config.toml
model = "multi-label image tagger"
dataset = "scattered letters and digits in many colours"
norm = "layernorm"
head_dim = 64
fused_qkv = false
qk_norm = false
layers = 12
eps = 1e-08
Rows from block 4 of a small multi-label image tagger, named by matrix and row number. Rows with one number belong to one neuron. Each number is 128 + 24 x the weight over its row's rms, rounded and kept within 0 to 255. All counts start at 0.
After each neuron's rows are labels from the 100 images, of 14976, where the neuron reaches its highest value: "top examples" is what is common among them. Only what is clearly more common there than usual is listed. The data: scattered letters and digits in many colours.
# fc1: MLP up (model.blocks.4.mlp.fc1.weight, 960x160), inputs 80-159
# fc2: MLP down (model.blocks.4.mlp.fc2.weight, 160x960, transposed), outputs 80-159

fc1.448 [144 187 113 120  94 110 196 175 107 155  97  96  97 109 164 154 136 157 169 102 155 136 101 134 159 112 134 110  80 127 119 109 123 126 151 135 153 104 156 173 134 137 131 113 110 108 101  51 127 155 112 116 135 106 145 146 104 121  90 124 125 175 137 170 124 106 139 141 139 148 141 103 162  73 133 131 146 105 139 157]
fc2.448 [113 121 153 107 160 105 144 141 132 105  71 113 135 128 150 161 139 129 160 126 112 177  97 135 143 157 162 143 139 118 154 101 174 123 120 117 147 110 172 171 132 143 123 136 173 149 107 108 126 105 136 144 126 107 134 113 150 107 151 125 155 136  59 106 147 115 146 160 101 135  72 128 119 144 110 109 124 127 186 119]
top examples: the character G; largest: G

fc1.578 [130 125 106 102  97  85 201 178 160 131  92 102 106 151 151 117 117 171 155 113 153 149 120 121 138 111 119 110  89 111 140  99 126 153 126 117 168 146 178 138 146 120  91 145 140 124 114  54 127 110 103 134 143 137 126 128 118  98 119 118 108 155  91 162 126 114 155 140 124 147 118 115 151  96 186 102 169 116 140 131]
fc2.578 [104 145 173 111 137  92 120 126 126 125  80 110 115  89 140 145 129 147 121 125  83 147  98 147 154 118 126 133 144 168 167  74 175 176  94 131 121 101 157 138  98 126 186 145 132 125 109 111 123 105 125 132 115 130 133 130 135 175 113  98 118 138 103 112 160 108 164 185 125 126 118 131 107 139 149 116 152  95 185 148]
top examples: the character G; count: six

fc1.83 [162 125  75 118 128 124 185 130  96 151 113 116  92 173 140 110 103 186  88 111 143 133 148 112 122  79 124  71  67 107 145 135 104 163 101 120 157 166 156 118 134 132 119 141 131 123 143 115 129 106 118 143 144 173 131 154  85 121 131 122 100 120 132 176 100 176 110 110 101 146 132 120 157 101 156 142 152 144 110 139]
fc2.83 [ 98  93 166 153 126 132 136 128 134 102 149 142 139 102 155 124 158 103 135 129 104  97 131 150 115 155 153 163 166 147 102 123 140 134 163 140 105  88 117 129 113 139  99 148 114 122 136 104 166 178 127  97  92  71 125  99 172 127 115 122 125 164 144  87 148 119 125 145 144  96 147 142 144 147 135 109 113  93 149 143]
top examples: the character O; the character Q; the character 0

fc1.703 [120  94 176 112 133  85 121 100 105 116 115  97 146 122 122 130 136 131 103 128 127  59 158 137 137 136 116 114 128 137 145 105 139 110 160 117 114 130 124 103  94 129 177 147 109 111 123 218 120 160 143 161 125 172 130  98 122 108 104 151 132 144 139 163 139  83  97 160 160 153 110 143 163 127 125 120 144  72 168 126]
fc2.703 [139 146 122 124 152 201 180 117 113 141 105 170 108 121 104 128 125 147 149  89 128 165 132 122 149 111 146 135 115  69 106 115  97 152 124  87 203 129 165 136 142 137 108 141 166 131 138 104 114 120 119 130 176 130 122 132 138 129 112 147 137  99 115 143 128 125 135 112 105 146 166 113 104 174 124 165 126 158 123 170]
top examples: the character W

fc1.88 [171 153 107 111  92 130 191 178 138 126  97 102 127 122  80 170 139 129 204 117 180 123 120 110 129 124  92 108  84 120 116 142 116  95 129 117 169 122 159 171 143 134  92 107 174 158 121 131 113 109 107 143 132 108 133 149 101 131 133 139 134 133 122 159 125 120 118 142 125 146 105 120  81 101 137 181 113 155  91 156]
fc2.88 [125 121 131 146 110 102  95 113 133  97  70 127 120 140 190 103 126 109 119 146 145 127 139 147 163 126 218 153 143 168 139 131 161 133 128 165 103 138 169 135  74 122 123 130 127  71 142 128 134 166 107 106 104 122 147 109 146 127 147 149 125 147 116 123 114 122 134 120 130 109 145 149 156 177  90 104 107  84 147 124]
top examples: white; the character C; the character U

fc1.261 [135  87 136 133 149 118 145 162 168 102 123  50 127 141 136 153 129 124 114  96 119 111  46 107 139 134 142 108 112 152 147 129 120 109 137 133 121 113 122 103 132 141 110 126 205 110  99 136 130 148 146 131 140 188 103 120 130  91 161 107 117 177 128 121 119 124 108 130 125 114 129 146 140 138 107 142 100  99 188  87]
fc2.261 [118 163 110 133 127 164 150 122  79 138  98 147 142 109  87 103 154 125 172 129 127 168 166 153 138 108 137 162 111 119 154  95 115 138 122 111 169  80 168 113 114 168 162 127 111 158 161 132 159  88 122 126 144 115 141 143 120 152 109 108 115  94 127 138 130 118 119 147 118 159 157 154  91 157 106 143 157 101 134 127]
top examples: the character M; the character N; the character W

fc1.757 [118 141 100 143 122 115 135 141 149 173 120  98 122  98 173 129  96 149 129  94 145 155  92 140 138 136 193 121 118 184 149 101 177 112 145 137 134 118 143 120 122 129 137 117  83 121  96 153 109 172 113 140 132 122 118 164 140 124 174 118 110 122 141 116 138 116 153 126 119 110 154 144 178 156 110  97 103 111 102  97]
fc2.757 [129  95 150 149 151 146 114 120 137 108 132 155 145 166  75 136 158 102  75 179 101  91 144 108  96 156 132 170 167  90  81 154 113 125 102 142 138 124 113 106 110 141  91 119 113 113 166 110 174 121 149  96 112  95 151 101 152 118  87 160 146 111 128  80 112 155 113 131 132 114 135 124 122 118 114 146 136 134 123 126]
top examples: count: six

fc1.310 [120  96 188 107 141 100 122  85 105  94 118  85 144 125 123 148 127 119 112 115 121  56 127 128 139 143 104 119 111 142 140 109 129 103 162 118 115 113 121 103  91 126 154 148 135 125 116 192 121 189 149 122 123 151 133 123 132 102  99 153 133 156 142 140 130  78 103 157 167 136 108 155 175 132 100 117 126  83 169 124]
fc2.310 [149 151 125 128 164 184 155 133 107 143  83 162 123 129  87 117 120 134 141  98 125 160 144 119 180 117 159 135 101  56 111 110 112 149 127  92 183 131 188 133 121 129 132 140 162 153 141 108 118 109 121 133 174 156 118 131 140 136 120 138 134 103 103 123 127 115 119 122  84 156 146 110  86 184 145 166 144 139 114 157]
top examples: the character W; the character M

fc1.433 [ 81 104 105 115 137 176 132 123 128 103 135 146  90 132 214 103 126 128 141 121 111 136 150 136 121 149 127 126 148 108 134 127 138 153 103 137 121 156 122 152 129 111  86 160 113 114 134  37 139 154 127  73 135 150 128 123 137 145  93 121 117 146 144 135 126 160 170 117  92 137 143 118 123 113 166 153 145 119  83 112]
fc2.433 [103  98  86 124 130 119 117 144 134 120 105 120 161 154 160 154 111 161 105  98 120 122 107 128 145 145 106 152 151 133 149 124 128 164 164 134 141 159 159  75 123 123 131 122  97 116 131 115 151 152 150 134 109 122 150  95 153 116 116 115 134 112 159 141 141 131 147 125 140 133 111 152 197 114 185 137 164 117 147  82]
top examples: the character O; the character C

fc1.376 [ 82 107  96 132 137 186 142 174 117 116 125 131 121  80 160  97 109 116 128 125 128 174 128 110 127 154 110 125 141 134 138 153 114 125  99 120 130 123 132 150 153 135 123 132 137 128 111 104 136 124 132 126 114 199 119 167 148 112 164 113 164 155 166 135 104 120 138  82  96 112 144 150 138 119  87 118  95 159 118 107]
fc2.376 [150 118 135 154 145  96  91 137  94 118 112  98 155 141 121 139 121 128 130 166 108  85 120 152 148 142 149 141 152 146 150 117 166 138 150 125 100 156 103 102 108 148 123 122 132  74 109 124 126 137 166 109  96 120 120 126  99 141  90 102 100 102 113 137 130 148 118 174 140 140  97 139  85 115 115 110 158 128 143 133]
top examples: white; count: six; pink; yellow

fc1.428 [119 151 140 131  94 126  81 140 178 145 104 104 128 128 131 152 156 149 195 143 146 107 136 141 128 157 133 144 134 135 162 133 141 110 191 171 113  87 132 168 149 134  93 123 142 116  92 107  92 137 114 135 110 135 147 127 122 114 137 141  93 161 108 140 110 120 133 189 124 143 164 130 137 136 103 140 116  70 133 134]
fc2.428 [133 124 144 153 161 140 183 119 100 122 175 180 138 130 105 106 141 128 140 181 105 124 127 135 143 120 151 120 134 126 126 139 118 112  95 137 169 164 175 136 126 131 133  95 140 105 162 172 120 154 145 127 109 101 118 120 101 152 124 137 141  99  98 101 119 142 102 123 133 114 149 143 114 182  99 189  83 151 116 124]
top examples: yellow; orange; pink; count: six

fc1.648 [127 183 111 106 128 144 127  58  82 116 115 157 121 123 122 162 159 150 153  93 142 121  94 136 120 113 132 114 121 133 111 111 139  94 122 118 131 123 127 135 103 127 165 157 153 120 120 139 141 121 128 113 131 104 152 158 129 147 163 114 122 145 130 145 147 100 104  71 135  98 126 163  98 134 150 124  97 127 154 133]
fc2.648 [131 104 131 124 167 115  98 159 161 121 105 135 153 129  94 154  83 146  94 147 125 168 146 111 134  99 121 147 129  57 133 141 130 152 145 155 143 161 193  91 158 124 139 104 143 140 148 116 107 117 125 152 143 178  85 124 145 178 119 171 149 131 125  99 138 120 125 109 116 130 133  85 126 148 145 141 137 116 119 157]
top examples: purple

fc1.35 [110 136 149 117 107 133 146 108 112 112 142 132 124 138  93 143 150 148 122  84 141 110 104 125 157  87 107  94 124 155  89 136 124  86 114  70 155 146 140 113 111 142 173 114 124 124 138 185 146 130 107 154 135 180 130 128 115 144 156 115  93 121 138 116 127 137  97 142 120 159 127 147 108 114 117 147 116 115 112 133]
fc2.35 [130 111 128 110 130 147  95 111 163 122  58 146 134 149 152 114 129 128 144 161 134 140 137 137  87 198 114 151 143 100 170 101 158 138 161 135  59 142 124 139 149 128  77 154 143  98 108 125  88 113 148 145 140 116 107 126 142  97 114 113 144 102 115 148 168 138 144 125 130 149 114 128 119 124 110 110 121 141 165 127]
top examples: the character M

fc1.112 [151 117 127 127  79 134 143 162 123 181 105 148 119 131 165 145 110 126 154 105 175  93 120 130 157 106 136 101  91 144 102 151 120  97 166 119 152 125 160 131  94 109 134  95 104 100 109 112 138 168  88 114 133 167 127 166 100 155 140 158  66 142 195 151 119 127 135 132 132 130 163 141 110 138 121 133  98 127  69 143]
fc2.112 [129 101  98 120 153 120 119 115 147 110 135 144 181 192  99 115 102 142  98 103 116 132 126 141 130 141 128 127 141 122 121 104 118  97 115 128 131 154 129  76 126 113 124 123 136 150 140 101 126 123 157 137 141  96 124 116 139 114 137  88 169  72  89  68 153 123 146 125 129 129 120 106 158 114  95 109 134 131 163  65]
top examples: the character O; largest: O; the character U

fc1.12 [ 81 149 133 130 119 154 113 147 129 139 123 107 122 108 118 132 181 150 154 129 129 106 116 132 160 146 179 139 127 132 120 122 136  63 138 157 132 114 144 139 134 116 113 104 110  91 109  92 114 150 140 123 110 110 143 126 124 111  89 169 101 155 123 114 103 174  96 140  80 130 158 123 164 100 114 169 138  90  98 139]
fc2.12 [124 178 147 133 116 152 162 135 125 144 148 122 104 122  96 119 134 158 148 152 129 141 120 155 149 110 120 102 121 144 108 122 143  81 103 166 136 129 122 129 158 145 149 114 119 137 108 154  95 158 143 116 101 134 118 124  65 141 117 100 114 139  88 123  91 113 116 146  89 123 160 114 143 111 113 153 120 105 127 103]
top examples: yellow

fc1.706 [128 176  88 110 135 116 109  76  66 135 132 147 164 162 105 165 170 152 180  98 139 124 121 143 121  97 137 116 137 123 122 124 119 152 143 118 114 147 113 141 113 121 143 136 176 114 111 158 133 103 141 129 136 103 134 100 114 162 137  86 117 121 137 128 139 161  90  93 107 133 128 100 108 103 138 150  97  86 160 120]
fc2.706 [100 118 120 116 111 148 111 149 160 121 125 147 137 118 127 150  84 167 122 131 111 188 121 107 120  91 102 117 110  82 117 119 126 136 138 148 163 133 175 113 177 121 113 111 128 149 148 103 135  81 117 182 152 125 110 147 149 161 137 180 151 129 140 145 126  89 134 107 121 124 142 101 125 168 173 146 134 146 130 162]
top examples: purple

fc1.56 [145 145 156 114 135  97 107  99  66 144 128 137 110 111 127 177 151 142 117 109 104  86 143 138 116 113 136 122 119 128 132 120 133 108 160 146 128 124 123 128 140 143 130 135 131 129 128 119 135 158 131  98 146 102 126 110 131 172  77 154  62 115 147 120 132 105 130 189 170 143 135 100 123 103 171 132 136 102 138 130]
fc2.56 [117 112  83 110  93 142 123 116 151 117 122 157 121 147 125 100 119 163 120  90 124 170 118 101 123 109  87 110 129 103 111 120 104 171 112 127 179 128 167 145 122 114 138 131 122 147 132 125 131 120  93 169 136 110 143 155 137 109 138 146 176 167 147 165 113 131 134 101 131 123 121 121 166 167 183 168 116 150 124 152]
top examples: the character O

fc1.280 [128 112  85 121 105  97 192 109 111 166 106  83 116  87 150 169 110 165 127  63 153 172  95 128 143 101 141  98  89 152 157 107 138 126 125 105 204 103 150 151  98 139 179 122 113 148 104 142 111 165 107 133 157 132 128 159 114 125 170 114 113 128 143 162 134 121 162 157 113 139 117 137 131 119 106  85 111 142  99 131]
fc2.280 [124 113 101 151 125 117 150 124  89 138 117 160 140 141 143 142 140  94 153 135 127 126 136 142 148 154 180 148 123 144 110 138 140  70 190 138 130 106 139 146  73 101  74 103  95 111 147 148 151 176 138 115 107  49 116 101 152 107 127 150 130 107 141 117 118 159 133 132 117 111 133 152 168 144  76 143 101 157 120 145]
top examples: the character G; largest: G; the character U; largest: U

fc1.639 [ 67 134 134 105 124 150 130 143 124 145 119 107 128 104 150 155 139 129 171  73 127 126  97 118 172 161 156 149 132 151 133 115 176  72 158 122 141 107 148 134 120 107 136 116 129 125 112  92 120 132 134 154 117 116 167 121 155 119 125 142 123 169 105 107 132 161 123 128 112 136 146 161 157 116 111 162 136 101 123 104]
fc2.639 [115 144 154 132  85 202 132 139 108 159 140 168 142  94  96 148 136 131 179 140 171 100 145 140 140 131 174 112  99 153 107 146 125  72 155 120 149 109 146 157 152 118 116  91 146 143 126 131 104 149  96 142 101 138 135 113 108 163 117 147  91 126 117 147 118 147  89 142 104 120 181 156 137 149 108 174  89 122  88 140]
top examples: count: six

fc1.570 [121 143  96 130 132 126 122 173 162 130 134  67 146 125 147 153 162 109 118 110 125 118  82 128 140 122 145 132 110 159 140 139 115 111 129 132 131 101 120 112 110 133 147 106 177 127 104 174 111 111 139 122 120  98 120 152 135  85 210 133  85 156 144 116  96 132 101 147 100  84 128 164  96 148 119 150 120 150 183  84]
fc2.570 [145 144 104 121 129 103 106 112 136 173 109 134 121  89  93 128 129  94 166 121 115 125 163 151 134 109 150 150 106 124 151  99 121 128 159 115 118 122 162 102 120 124 135 149  80 146 148 152 150 101 125 137 151 164 137 113 114 139 125 104 124  90 106 114 134 101 144 130 141 171 153 155 123 110 130 144 154  95 122 153]
top examples: the character W

fc1.73 [106 171 145 109 155 128 119  86 109  88 126 115 126 103 151 182 152 125 139  91 114  74  70 150 127 120 122 105 100 159 116 119 127 115 124 124 112 118 112 118 117 141 156 145 187 126  99 151 125 147 149  78 135 119 126 156 124 135 159 108 106 173 151 137 142  90  90 122 167  85 134 153 124 115 134 135 108  95 216 111]
fc2.73 [140  94 114 125 147 124 106 155 141 130  88 154 157 140  78 112 107 129 138 118 148 165 163 110 141  98 153 134 101  51 151 110 130 130 140 120 179 141 199 108 128 140 138 133 148 158 152 112 139  86  86 166 152 164 113 129 133 163 121 148 137  96 120 143 138 121 118 130 106 144 144  94  98 185 142 151 165 118 113 128]
top examples: purple; brown

fc1.198 [ 79 105  98 112 131 151 151 132 147 105 129 135 117  81 183 132 117 113 121 118 127  99  98 130 121 159 106  96 114 158 122 120 139 101 125 112 112 109 125 130 149 133 127 165 157 117 101 146 131 179 137 142 128 206 116 155 142 128 186 118 143 174 143 152 158  90 103 106 167 102 130 162 145 105 106  99  84 131 179  93]
fc2.198 [158  98 112 153 154 103 118 150 107 124  79 117 160 146  87 132 131 143 124 148 132 143 155 123 135 124 159 153 127 105 154 129 141 143 126  91 164 141 148 109  79 167 135 115 140 103 144  85 140 117 120 124 113 157 118 127 112 150  88 110 112 113 143 142 110 160 105 157 143 139 127 114 109 136  96 149 156 126 117 144]
top examples: the character W

fc1.466 [154 184 162 106 126 126 118  86 113 120 131 170 108 106 127 184 175 136 146  95 119 122 107 141 102  95 138 116 112 123 110 118 156 111 121 125 115 134 110 120 112 133 143 158 150 130 126 135 143 142 135 110 135 102 144 143 125 175 116 112  76 144 119 147 145  89 133 115 153 103 119 157 101 138 165 132 104 130 141 121]
fc2.466 [125  96 116 121 166 135  92 145 157 112 123 160 150 128  95 133  94 142  95 133 123 191 143 108 150  94 123 134 128  77 124 135 119 146 130 151 148 144 200 102 151 119 154  99 137 158 136 110 117 103 116 147 145 157  93 122 149 153 144 155 160 141 130 115 140 145 111 115 146 128 146  78 160 159 151 156 116 107 104 159]
top examples: purple; the character Y; the character H; largest: Y

fc1.586 [ 66  71 144 133 127 156 128 163 141 133 133 127 144  63 176 145 107  95  78 124 112 109 151 110 121 171 120 117 127 144 149 135 128 100 151 137 122  93 136 134 164 147 125 115 127 130 123 124 109 185 129  93 125 184 108 163 134 122 154 155 112 140 160 125 137 153 125 187 140 114 149 140 136 111 111 119 142 148 147 113]
fc2.586 [159 146  80 113 112  86 136 130  99 135 108 113 138 171 114 109 146  99 159 118 135 107 131 133 124 124 138 150 144 131 132  92 117 163  98  99 152 126 130 111  65 128 130 151 116  82 110 114 148 139 149 128 109 121 164 134 119  91  93  95 111 125 145 159  89 142 125 153 129 142  76 157 128 119 142 164 130 126 124 124]
top examples: yellow; count: six; the character W; the character H

fc1.410 [128 152 170 103 139 135 137  50 108  80 111 146  95 113 112 141 119 158 155 117 139  78  91 131 124 139 118 117 122 140 114 103 133 111 109 144 110 139 130 120 129 139 129 160 165 108 105 100 142 151 128  98 133 166 131 126 127 160 107 108 118 158 133 143 163 104 128  97 154 124 137 122 144 114 116 124 122  63 172 126]
fc2.410 [128  80 127 147 152 122 150 145 115 117  88 141 176 161  94 134  84 143  96 138 129 174 150  95 127  98 111 150 122  84 146 137 130 130 148 146 207 117 167 137 155 154 142 117 145 132 165 124 117  95 121 173 138 133 107 144 154 147 123 163 156 111 118 120 103 128 123 147 108 112 125  99 141 179 121 157 132 125 100 125]
top examples: purple

fc1.316 [145 120 143 145 109 119 186 137 166 112  97 128 138 160 131 152 139 116 124 126 164 112 102 127 123 179 137 118  98 149  85 132 128  93 157 120 171 138 156 130 111  93 109 137 140 111 113 131 164 133 110 132 122  95  99 132 133 120 137 133 134 148 113 116 109 130 117 122 167  95 122  71 153 120 138 145 116 107 100 138]
fc2.316 [108 116 100 116 153 159 102 115 154  80 138 124 136 130 164 125 127 116 140 104 112 104 131 130 146 126 124 147 149  91 160 140 111 165  96 148  97 165 111 119 132 117  89 142 192 102 137 158 117 130 169 107 121 122 177  89 130 130 122 113 143 119 121 140 146 117 124  80  93 146 148 169 156 161 130 138 126 104 167  96]
top examples: red; blue; brown; count: six

fc1.464 [149 161 111 129 124 107 127  86 121 154 140 118 164 169 108 106 147 146 173 144 158 187  72 143 122 114 116 147 130 115 107 118 112 148 108 106 124 141 127 110  85 117 124 112 128 122 119 161 136  90 133 124 122  86 129 156 136 137 138 104 168 120 126 105 116 125 102  61 112 126 136 145 148 166  84 137 121 147  93 112]
fc2.464 [139 150 174 162 163 173 100 151 127 152 150 122 122  98 129 168 113 151 110 115 134 116 117 121 126 149 156 128 103 109 105 128 129  89 136 144 100 139 165 122 182 122 141 112 140 158 134 133  88 158 140 116 161 164  82 106 136 184 119 146 150 117  90 100 169 102 144 115 123 122 133 123 111  91  87  79 128  99 139 135]
top examples: red

fc1.222 [129 171 114 109  77 110 198 165 137 144  75 109 129 142 149 158 137 156 186  90 182 155 124 117 146 143 104 119  84 115 153 120 148 121 171 121 198 112 180 157 153 144  95 140 146 142 126  89 130 123  87 140 133 121 140 120 125  90 123 119 140 163 122 167 119 113 140 145 125 168 107 118 115  98 131 132 141 116 124 126]
fc2.222 [106 109 132 103 125 130 143 129 125 130  87 125 132 128 120 154 168 115 173 112 131 149  95 127 128 154 142 125 113  96 138 112 150 131 107 101 165 118 172 174 164 153 132 130 170 142  95 123 110 121 116 160 126 135 127 118 135 134 146 112 140 151 103 126 129 129 144 152  99 175 115 107  86 114 125 154 136 157 123 101]
top examples: the character G; largest: G

fc1.505 [149 134 115  92 113 115 167 121 159 114 105 103  42 132 164 128 176 167 148 139 128 124 114 119 127 148 152 102  94 102 133 117 125 140 145 127 139 147 146 125 148  98 103 147 117  81  98  71 129 121 128 139 162 110 127 122 102 103 152 129 101 145 106 180 123 139 116 124 119 145 121 100 182  74 159 155 156 118 139 147]
fc2.505 [ 95 100 138 116 116 142  72 170 159 133 113 156 189 113 135 166 123  95 136 141 130 117 153 134 137 113 119 147 136 111 149 148 127 183 140 110 105 124 156 173 160 140 111 122 140 174 122 137 127 150 107  97 111 133 115 107 154 138  85  99 126 144 166 137 128  76 123 142  96 146 143 157 122 163 134 121 125 126 119 129]
top examples: count: six; purple; the character 4; the character 6

fc1.146 [ 69 111 100 141 130 167 144 189 178 131 122 104 117  74 156 120 109 116  97 119 116 154  94 120 136 151 117 122 131 153 139 152 119 115 125 124 133 109 137 139 160 142 104 127 142 121 106 117 130 136 124 116 132 202 105 184 149 103 181 139 138 152 155 119 111 142 122 108 110  96 150 149 151 124  89 123 125 151 167  99]
fc2.146 [154 135 113 151 139  83 120 123  84 126 114 106 153 142 114 118 153 101 155 143 144 106 149 144 115 133 160 161 138 136 152  93 138 139 108 115 116 126 120  97  72 148 137 133 111  93 134 120 149 135 150 127 100 132 154 121 106 133  85  85  97  95 125 134 117 140 121 159 137 137  96 160  90  99  92 120 162 111 144 138]
top examples: count: six; the character W

fc1.693 [125  90  57 129  94  75 133  94  66 136  78 116 117 141 176 125 132 180 152 111 156 147 131 129 139 112 163 137 138 114 176 129 124 179 161 135 125 137 140 165  98 136  95 139 126 101 132 102 129 147 108 127 141 125 148 131 128 130 146 137 105 120 147 182 117 151 177 143 108 146 140 107 149 146 152 120 136 122 112 146]
fc2.693 [120 108 114 152 133 141 177 134 148 127 114 179 143 148 102 101 161 129 139 125 123 106 106 164 110 135 150 101 117 155  88 138 113 135 161 103 165 113 158  72 144 142 102 108 141 145 120 149 163 145 128 129 117  66  90 125 105 135 133 120 136 102 131 107 120 133  99  94 144 100 140 148 138 168 111 153  98 140 147 106]
top examples: the character L

fc1.4 [132 118 117 115  79  98 169 130 113 147  99 124 133 123 130 168 106 128 193  83 182 125 104 138 145  88 113  91  84 129 129 112 122 103 148 104 182 134 173 158 129 135 114 127 144 119 111 139 110 144  94 131 154 160 125 149 102 140 154 118  89 134 152 169 140 102 181 156 123 161 122 119  70 123 129 136 109 138 120 123]
fc2.4 [128 111 141 122 153 123 139  87  98  99 147 137 129 146 117 116 128 126  90 139 102 136 149 115 147 157 155 148 139 138 140 109 154  70 152 136 129 125 101 123  92  96 134 127 102 136 174 104 130 137 174 136 131  71 127  88 161  84 124 133 159  97  88  98 145 151 126 129 128 120 102 141 186 117  87 118 130 124 167 142]
top examples: the character O

fc1.687 [127 145 142 157 129  66 118 152 165 148 122 119 169 115  93 130 156 123 127 142 130 140 132 139 130 151 158 139 138 162 126  97 156 109 125 164 125  90 123 191 102 130 126 119 119 146 114 155 153 114 130 128 101 111 146 105 159 127 111 113 150 147 133 114 112 112 146 163 129 104 149 108  98 110 115 120 107 109 142 128]
fc2.687 [153 114 148 135 187 126 173 137 122 129 184 165 101 160 135  80 107 150 102 135  83 114 153 148 162  97 120 118 155 138 145 136 101 139 121 149 107 140  91 107 131 138 114 108 165 150 139  76 136 121 170  95 129 132 144 146  89 129 115  97 126  99 101  58 130 161  93 130 177 118 163 131  92 136 105 135 106  90 152 146]
top examples: yellow

fc1.66 [160 167 112 123 129 159 145 121 135 132 131 131  90 155 148 123 160 147 178 115 151 145  81 136 118 111 128 124 124  97 107 114 141 128 114 109  93 159 115 131 123 121 115 160 149 111 112 146 155 103 130 199 122 117 150 100 117 165 135  89 149 138  95 130 183  84 136  55 122 108 111 143 108 146 118  90  62 114 124 119]
fc2.66 [112 125 155 159 139 121 128 157 115 130 145 144 168 117  86 150 100 175 109 150 117 159 135 132 159 105 116 142 133 125 145 151 139 119 127 135 113 129 152 121 162 149 156  69 130 153 145 103 110 116 156 105 126 131  65 139 143 186 128 143 153 116 119  92 120 150 105 134 152 122 158  95 145 133  87 141 108 105 134 144]
top examples: purple

fc1.169 [ 86 134 137 130 129 152 138 145 158 140 129 134 134  71 170 101 131 106 102 163 110 122 127 127 124 158  91 127 132 137 117 124 121 126 113 124 120 117 132 150 141 142 121 132  78 128 113 126 118 115 127  94 119 192 125 182 134 123 124 161 155 137 165 129 127  79 135 120 152 114 144 149 163 125  65  91 169 142 135 126]
fc2.169 [187 105 141 163 161 103 128 134  80 146 146  81 137 139 123 119 136 120 139  88 143  93 126 117 127 152 168 140 138 159 129 119 124 138 108  97 139 128  99  99 110 130 116 143 158 106 124 114  96 182 139 107 129 131 153 113 121 109  94  90 112 113 106 140 130 155 129 150 135 116  92 145 114 107 117 114 116 134 133 124]
top examples: count: six; the character W

fc1.741 [ 93 146  82 110 132 119 131  96 146 101 114  63 111 139 129 128 120 114 144 117 134 133 113 122 134 165 154 140 130 120 155 109 209 100 118 136 140 139 132 165 103 109 140 175 139 116 133 121 107  93 131 124 147 150 133 128 165 117 152 116 150 127 109 117 129 129 158 103 103 134 102 107 152 128 128 132 146 104 109  80]
fc2.741 [122 102 141 130 133 154 124 134 145 117 123 153 124 172 123 136 160  92 108 147 124 124 156 129  99 156 123 172 137  37 125 136 132 160 117 150 117 194 133 152 140 156  99 144 115 101 160 119 117 139 129 123 119 144 137  77 179  78  84 120 166 112 137 136 150 120 126 108  83 143 124  88 136  99 142 175 157 137 133 104]
top examples: the character L; count: six; the character C

fc1.698 [168 120 139 118  96 125  72 173 126 197 117 143 140 164 169 150 127 137 164 111 145 105 135 119 167 137 112 129 134 141 127 146 122 113 209 126 121 117 133 131 122 116  99  96 113 140 119 100 111 150 118 126 137 144 142 124 124 113 131 158  73 133 169 127 114 119 125 164 142 146 127 154  86 114 144 128 104 126 109 123]
fc2.698 [108 103 143 120 147 108 110  93 151 100 161 131 147 155 116 122 111 134  82 118  97 130 126 139 112 129 126 112 137 141 116 101 132  96 113 131 135 142 134  63 147 143 136 150 133 135 137 130 111 114 170 127 149 102 104 118 132 116 121  91 162 101  91  80 166 101 149 126 130 141 111 135 130 116  78 101 131 104 177  86]
top examples: the character O; largest: O; the character U; the character D

fc1.743 [149 107 126 130 102 141 154 149 131 149 108 141 121 110 173 136 112 148  96 144 132  99 122 148 126  95 149 105 116 101  81 147 101 162 119 102 114 158 140 127 121  92 129 114 109  69 113 134 128 145 111 121 129 139 112 163  93 166 101 157  99 143 131 171 130 132 120 132 118 114 152 112 177 124 143 135 136 128  98 170]
fc2.743 [108 161 130 171 127 151 132 123 117 129 149 149 136 132 108  83 135  89 138 126 121 122 162 119 178 144 148 182 157 155 108 132 134 109 122 174 117 116 115 143 101 108 121 131  92 111 168 116 176 116 121 132  68  99 170  87 162 121  91 134 161 146 157 109 105 140  96 105 126 109 127 134 116 122 120 136 118 100 120  87]
top examples: the character O; the character Q